{
  "image_size": 48,
  "norm": "groupnorm",
  "blocks_per_level": 3,
  "attention": true,
  "upsampling": "transposed_conv",
  "eps": 1e-06,
  "final_lr_fraction": 0.1,
  "weight_decay": 0.3
}
Rows from block 3 of a small image diffusion model, named by matrix and row number. Rows with one number belong to one channel. Each number is 200 + 30 x the weight over its row's rms, rounded and kept within 0 to 999. All counts start at 0.
Before each channel's rows are labels from the 100 images, of 14848 (inputs lightly noised), where the channel reaches its highest value: "top examples" is what is common among them. Only what is clearly more common there than usual is listed. The data: larger renderings of crowded toy scenes. In brackets: how many of the 100.
# convs0: first 3x3 conv (model.enc.1.0.convs.0.weight, 96x96x3x3, each kernel summed), inputs 0-95
# convs1: second 3x3 conv (model.enc.1.0.convs.1.weight, 96x96x3x3, transposed, each kernel summed), outputs 0-95

top examples: its colour: red (29)
convs0.86,198,247,204,217,162,155,212,176,245,240,169,210,193,169,214,178,200,188,206,211,221,270,301,181,222,210,186,216,246,207,175,220,220,162,140,169,185,133,210,152,187,157,197,229,208,221,164,223,168,165,200,172,145,246,211,188,170,198,202,187,200,175,202,176,182,187,195,154,171,181,200,212,206,238,213,236,163,174,165,222,235,222,249,226,165,173,224,256,210,233,203,202,182,185,182,204
convs1.86,118,138,202,233,152,182,209,241,213,183,162,196,164,200,177,165,162,150,233,231,136,192,152,183,185,211,192,197,187,193,180,198,193,216,211,174,187,190,201,231,222,211,194,227,191,167,200,209,205,200,195,211,199,128,203,186,210,237,149,214,138,196,205,234,184,177,213,206,197,169,193,220,153,247,207,216,181,210,195,187,136,205,161,228,204,242,121,205,183,184,227,210,183,202,150,126

top examples: light from behind the camera (55); its colour: white (30)
convs0.18,189,192,191,204,192,207,193,220,168,166,177,230,210,218,169,219,190,189,164,215,168,212,129,186,218,197,202,188,147,199,187,225,236,231,207,157,245,213,244,169,203,184,178,256,215,174,184,232,213,191,242,289,219,187,224,207,213,233,248,216,270,223,225,222,186,239,214,230,214,231,196,186,206,223,202,241,211,197,178,168,121,221,204,231,245,173,208,253,135,160,199,190,162,220,247,189
convs1.18,183,206,229,249,200,185,192,200,203,197,250,184,153,197,194,224,155,192,189,131,143,245,170,182,167,187,219,220,257,163,194,191,198,205,185,209,222,155,209,239,227,173,197,259,208,180,185,222,198,195,168,178,192,183,210,197,192,162,178,283,132,194,158,232,194,196,184,216,229,207,191,169,205,210,169,167,178,201,224,195,267,161,160,179,227,184,165,215,212,113,228,213,199,220,226,159

top examples: yellow object (60)
convs0.81,145,194,213,263,169,201,206,222,200,207,226,106,180,208,165,189,193,150,292,170,187,230,164,200,177,169,225,214,200,159,224,149,154,212,208,179,190,202,211,175,155,190,182,213,192,192,186,143,174,181,193,208,179,171,188,178,181,187,176,164,158,226,265,195,214,226,190,249,229,217,214,195,241,241,198,243,217,169,213,187,207,183,180,219,176,159,194,188,175,190,166,158,136,208,187,195
convs1.81,204,197,221,127,198,206,178,189,188,216,225,228,206,116,200,249,203,146,187,209,181,177,156,202,218,244,248,212,235,213,221,207,206,175,236,248,202,175,197,273,239,166,207,179,205,204,149,222,197,210,205,195,146,215,163,187,229,222,193,206,204,226,169,219,181,234,216,146,230,192,223,219,144,196,183,202,223,190,208,174,210,147,205,244,260,177,193,218,164,220,193,212,114,167,197,188

top examples: light from behind the camera (56)
convs0.58,212,189,223,235,243,163,231,177,217,194,199,240,230,239,184,203,205,208,238,241,222,253,282,167,230,230,205,228,203,174,252,224,196,218,174,261,181,173,239,215,172,190,223,224,192,218,216,251,184,211,177,176,226,202,224,236,224,193,232,211,256,249,200,208,174,207,220,224,214,164,203,238,192,216,189,227,194,232,269,192,205,274,212,193,225,192,222,229,232,215,237,194,235,248,175,263
convs1.58,164,178,189,271,189,161,219,223,202,196,195,154,160,185,138,144,192,193,169,189,146,166,155,208,204,164,162,260,152,215,217,202,169,211,194,192,176,170,235,211,203,212,234,215,200,177,178,201,175,195,200,170,186,170,219,157,185,223,197,213,153,204,175,244,186,178,200,202,201,200,168,189,199,218,188,220,177,198,209,167,113,177,142,189,140,217,150,178,209,176,181,194,223,173,163,123

top examples: light from behind the camera (55)
convs0.63,176,226,231,165,169,171,174,197,202,226,178,182,154,221,194,177,216,214,251,192,206,268,278,170,206,205,222,148,215,260,209,181,204,271,168,190,174,193,210,164,184,250,179,137,184,194,170,225,123,161,199,187,157,220,204,200,191,228,184,207,203,143,227,202,217,161,209,217,206,214,210,188,206,232,197,191,209,185,237,206,216,213,245,204,181,122,138,218,216,228,204,198,234,198,212,183
convs1.63,146,154,205,234,156,188,198,220,204,210,209,208,176,229,148,185,203,165,221,251,152,190,188,207,170,210,205,219,247,236,199,181,217,181,204,199,201,161,188,222,224,210,246,305,215,160,196,163,195,200,215,210,231,140,182,212,202,239,179,160,192,204,167,241,174,206,244,192,208,204,220,211,161,198,191,280,208,215,202,171,131,193,164,228,196,236,177,157,157,193,166,183,240,163,190,204

top examples: light from behind the camera (56)
convs0.9,198,198,176,224,149,212,203,235,221,210,201,218,208,187,213,173,192,203,142,183,222,151,227,206,168,190,184,189,161,212,153,209,226,190,267,147,181,220,203,135,207,190,161,200,120,193,174,196,203,169,165,173,167,219,142,172,172,156,179,155,146,160,184,251,216,184,191,224,179,245,176,195,223,219,232,192,208,182,162,166,192,203,216,230,201,231,216,242,179,202,225,170,160,164,261,160
convs1.9,105,208,266,261,171,169,216,242,233,188,177,183,167,226,152,198,179,174,219,155,128,208,161,197,215,194,206,182,232,182,184,183,207,220,207,195,160,175,176,226,200,212,185,209,198,189,205,143,229,204,183,204,194,140,231,169,203,259,198,214,163,204,199,190,202,180,215,199,181,157,224,247,175,241,169,193,218,169,171,173,177,159,167,213,164,144,190,194,166,178,211,217,211,264,181,222

top examples: light from behind the camera (51); its colour: white (26)
convs0.57,197,230,240,225,225,130,215,194,206,209,195,230,221,245,175,200,198,206,197,225,214,261,260,159,185,204,225,244,190,192,249,192,236,267,189,240,204,170,273,210,191,191,215,169,228,193,205,217,175,198,199,175,215,215,212,226,219,207,207,218,215,240,187,205,179,205,226,254,210,137,227,208,151,209,202,215,195,210,269,193,222,235,216,181,245,176,255,233,254,202,198,187,238,213,156,263
convs1.57,185,180,188,245,194,164,225,188,199,179,185,159,194,176,115,169,206,222,214,185,155,191,143,221,244,182,157,197,170,214,197,238,201,212,181,166,180,158,235,203,208,203,192,204,228,173,189,232,205,177,216,135,178,199,216,161,180,228,185,211,164,202,220,248,185,157,187,204,206,216,171,182,221,231,188,165,186,209,195,153,136,197,156,194,114,235,142,181,218,160,212,199,213,181,170,128

top examples: white object (61); light from behind the camera (56); its colour: white (40); mushroom (33)
convs0.79,260,194,175,120,182,256,184,180,178,193,250,212,219,195,233,238,232,214,168,215,204,217,182,246,222,205,220,233,202,238,153,224,225,249,215,192,229,211,278,228,238,257,239,196,235,248,263,242,239,211,234,219,210,251,210,248,231,239,179,196,192,164,215,186,204,195,246,197,233,200,224,196,196,174,208,182,207,218,174,196,218,169,175,227,205,219,191,223,216,212,201,252,207,217,200,237
convs1.79,198,180,224,251,172,153,224,224,204,201,205,153,210,209,169,192,177,191,251,152,132,205,139,166,208,200,185,226,170,173,230,199,187,215,176,173,205,224,210,221,150,192,193,233,205,180,190,185,203,217,168,167,155,159,212,158,207,227,185,246,151,227,217,229,207,159,159,204,199,152,190,227,228,214,204,127,194,175,208,172,145,169,140,228,183,132,199,185,181,193,182,203,170,193,152,152

top examples: blue object (64); its colour: blue (36)
convs0.69,171,199,177,188,151,95,188,169,208,224,200,206,225,184,161,195,194,233,226,186,237,256,239,190,194,237,239,153,206,184,197,153,232,163,175,174,208,199,205,185,170,120,169,190,162,157,189,207,201,202,278,148,173,243,233,214,197,184,194,164,207,168,204,232,199,168,200,199,227,214,217,242,207,202,249,234,174,189,172,241,199,236,220,216,157,201,189,222,180,208,197,197,253,198,224,184
convs1.69,132,164,200,230,134,213,214,191,198,204,217,183,211,183,144,167,189,157,214,245,139,182,172,241,187,225,182,181,173,217,183,143,181,204,166,214,196,198,206,204,216,239,201,256,227,165,162,197,171,199,206,188,152,119,223,185,188,257,190,183,153,237,180,241,209,206,218,171,202,206,176,211,176,221,185,252,188,189,220,177,150,185,171,246,169,181,153,165,174,168,220,203,195,214,151,185

top examples: its colour: blue (25)
convs0.27,215,202,202,185,169,150,178,201,202,168,190,150,230,180,194,160,210,217,203,189,150,224,229,207,238,197,185,224,182,206,135,201,171,168,197,156,180,247,210,190,231,217,282,168,242,198,201,188,193,193,210,180,203,216,236,197,172,209,174,235,184,222,208,198,164,150,157,194,187,236,194,200,232,204,164,138,211,179,176,275,239,179,166,164,120,257,198,193,222,158,207,194,236,158,230,189
convs1.27,78,163,201,253,149,167,207,206,202,170,170,181,170,219,221,153,148,169,234,241,167,197,191,179,195,250,213,207,234,214,184,201,190,229,222,193,194,237,170,190,205,217,197,208,184,186,199,235,207,186,215,275,227,120,217,194,183,225,181,197,159,223,209,192,187,219,225,194,189,187,218,223,175,228,218,231,172,192,189,186,141,209,164,246,224,272,200,191,173,180,193,197,189,200,168,176

top examples: light from behind the camera (50); its colour: white (36); mushroom (34); its colour: yellow (29)
convs0.73,256,162,195,213,221,281,245,193,180,189,193,224,170,239,210,167,165,227,206,185,204,231,171,209,193,215,149,146,227,244,157,222,198,186,186,164,225,180,215,223,223,270,193,202,170,231,236,200,221,223,168,212,197,236,238,225,231,190,203,190,250,194,198,190,197,192,235,164,207,198,260,181,131,209,209,170,260,204,253,151,155,209,184,228,208,181,251,184,187,225,221,234,232,177,199,201
convs1.73,178,180,201,222,182,202,212,213,199,184,242,156,174,248,220,184,153,197,213,188,129,192,183,184,169,197,276,191,184,202,209,161,174,177,210,217,195,252,164,224,194,192,235,187,202,158,187,220,195,201,253,268,206,173,260,195,211,170,202,232,166,181,200,220,177,176,180,177,177,168,201,221,130,275,214,194,223,213,200,236,213,215,182,251,239,274,166,177,187,159,188,205,208,208,170,151

top examples: light from behind the camera (54); its colour: orange (27)
convs0.85,214,186,152,176,176,192,193,127,206,198,184,211,206,173,196,185,218,205,202,159,153,186,192,168,192,189,140,204,204,228,167,203,181,180,140,167,139,121,168,193,201,208,170,165,173,192,198,199,168,163,191,191,130,207,141,196,195,192,196,161,172,178,186,181,169,209,200,184,197,102,194,177,209,175,203,179,151,202,197,194,191,195,151,188,207,146,203,206,187,172,214,194,200,171,128,149
convs1.85,124,227,199,195,242,232,216,220,217,194,197,197,133,189,172,231,177,192,121,244,238,179,216,233,212,147,191,194,201,174,235,217,205,218,223,218,233,215,226,201,155,200,232,254,175,218,202,145,220,211,160,110,186,220,235,213,212,202,200,174,221,175,157,213,235,139,209,217,166,230,195,189,169,163,193,189,250,174,199,196,221,196,212,183,170,220,219,175,223,181,151,218,206,254,200,217

top examples: yellow object (74); light from behind the camera (60); its colour: yellow (34)
convs0.68,201,233,228,230,178,111,219,174,216,229,221,206,188,243,163,184,160,210,253,195,245,280,237,200,191,249,190,129,219,222,198,180,199,226,150,195,213,210,217,177,171,199,170,189,120,155,198,222,156,186,246,187,186,201,213,220,198,172,192,180,217,186,211,212,198,164,206,226,194,201,209,226,130,188,236,219,206,201,245,152,190,237,224,198,202,173,190,216,164,228,215,199,241,181,243,222
convs1.68,112,147,207,231,152,211,226,201,208,198,220,188,197,182,121,193,195,164,174,218,118,193,181,240,211,199,204,194,168,228,219,159,210,186,173,205,195,197,220,250,230,239,200,263,214,157,170,179,201,206,181,206,190,133,223,188,183,226,198,192,160,181,197,273,189,190,217,177,189,187,188,230,166,225,184,249,209,187,198,203,146,176,154,229,161,226,143,189,195,170,200,180,217,194,170,198

top examples: white object (72); light from behind the camera (58); its colour: white (48)
convs0.21,217,182,177,196,181,190,197,182,189,179,191,209,207,229,152,233,203,198,179,195,223,198,226,135,213,224,206,243,181,201,191,181,148,158,207,194,225,221,165,219,222,176,248,156,218,200,237,202,189,229,211,266,250,262,264,169,176,308,226,216,264,247,191,195,176,205,178,203,185,215,194,238,165,211,190,223,200,181,186,176,142,212,184,207,202,239,241,226,194,217,195,178,147,184,242,202
convs1.21,159,215,259,236,223,212,190,215,207,225,235,164,179,221,257,215,123,170,226,158,153,229,157,217,190,187,179,182,224,211,195,204,230,229,182,175,192,210,187,203,245,205,181,225,208,191,214,254,211,224,222,171,165,140,236,182,223,169,184,211,172,199,228,180,238,194,193,200,201,165,175,186,212,235,183,149,169,189,191,166,185,201,135,148,276,240,235,184,166,167,176,217,173,246,171,195

top examples: purple object (64); its colour: purple (38)
convs0.43,201,215,199,173,177,232,237,211,201,177,212,209,191,158,187,209,208,193,172,171,187,172,231,170,194,216,196,167,156,209,183,184,187,191,171,171,189,218,168,225,233,210,222,187,206,213,257,241,140,187,200,203,212,186,237,180,176,243,184,207,186,201,205,176,153,149,186,199,170,129,201,194,126,178,168,151,176,169,95,127,178,179,160,208,192,154,165,216,204,208,203,202,165,171,180,141
convs1.43,169,203,193,212,205,154,199,244,234,241,204,222,217,215,178,240,166,151,209,205,114,238,164,210,208,250,196,232,235,185,222,181,178,208,179,226,181,204,196,246,215,195,174,326,205,202,258,213,222,192,177,211,195,155,203,188,206,250,216,245,203,211,207,169,205,209,183,189,189,217,195,218,222,198,185,207,182,207,186,195,135,173,166,166,233,164,155,236,208,182,201,204,158,168,191,148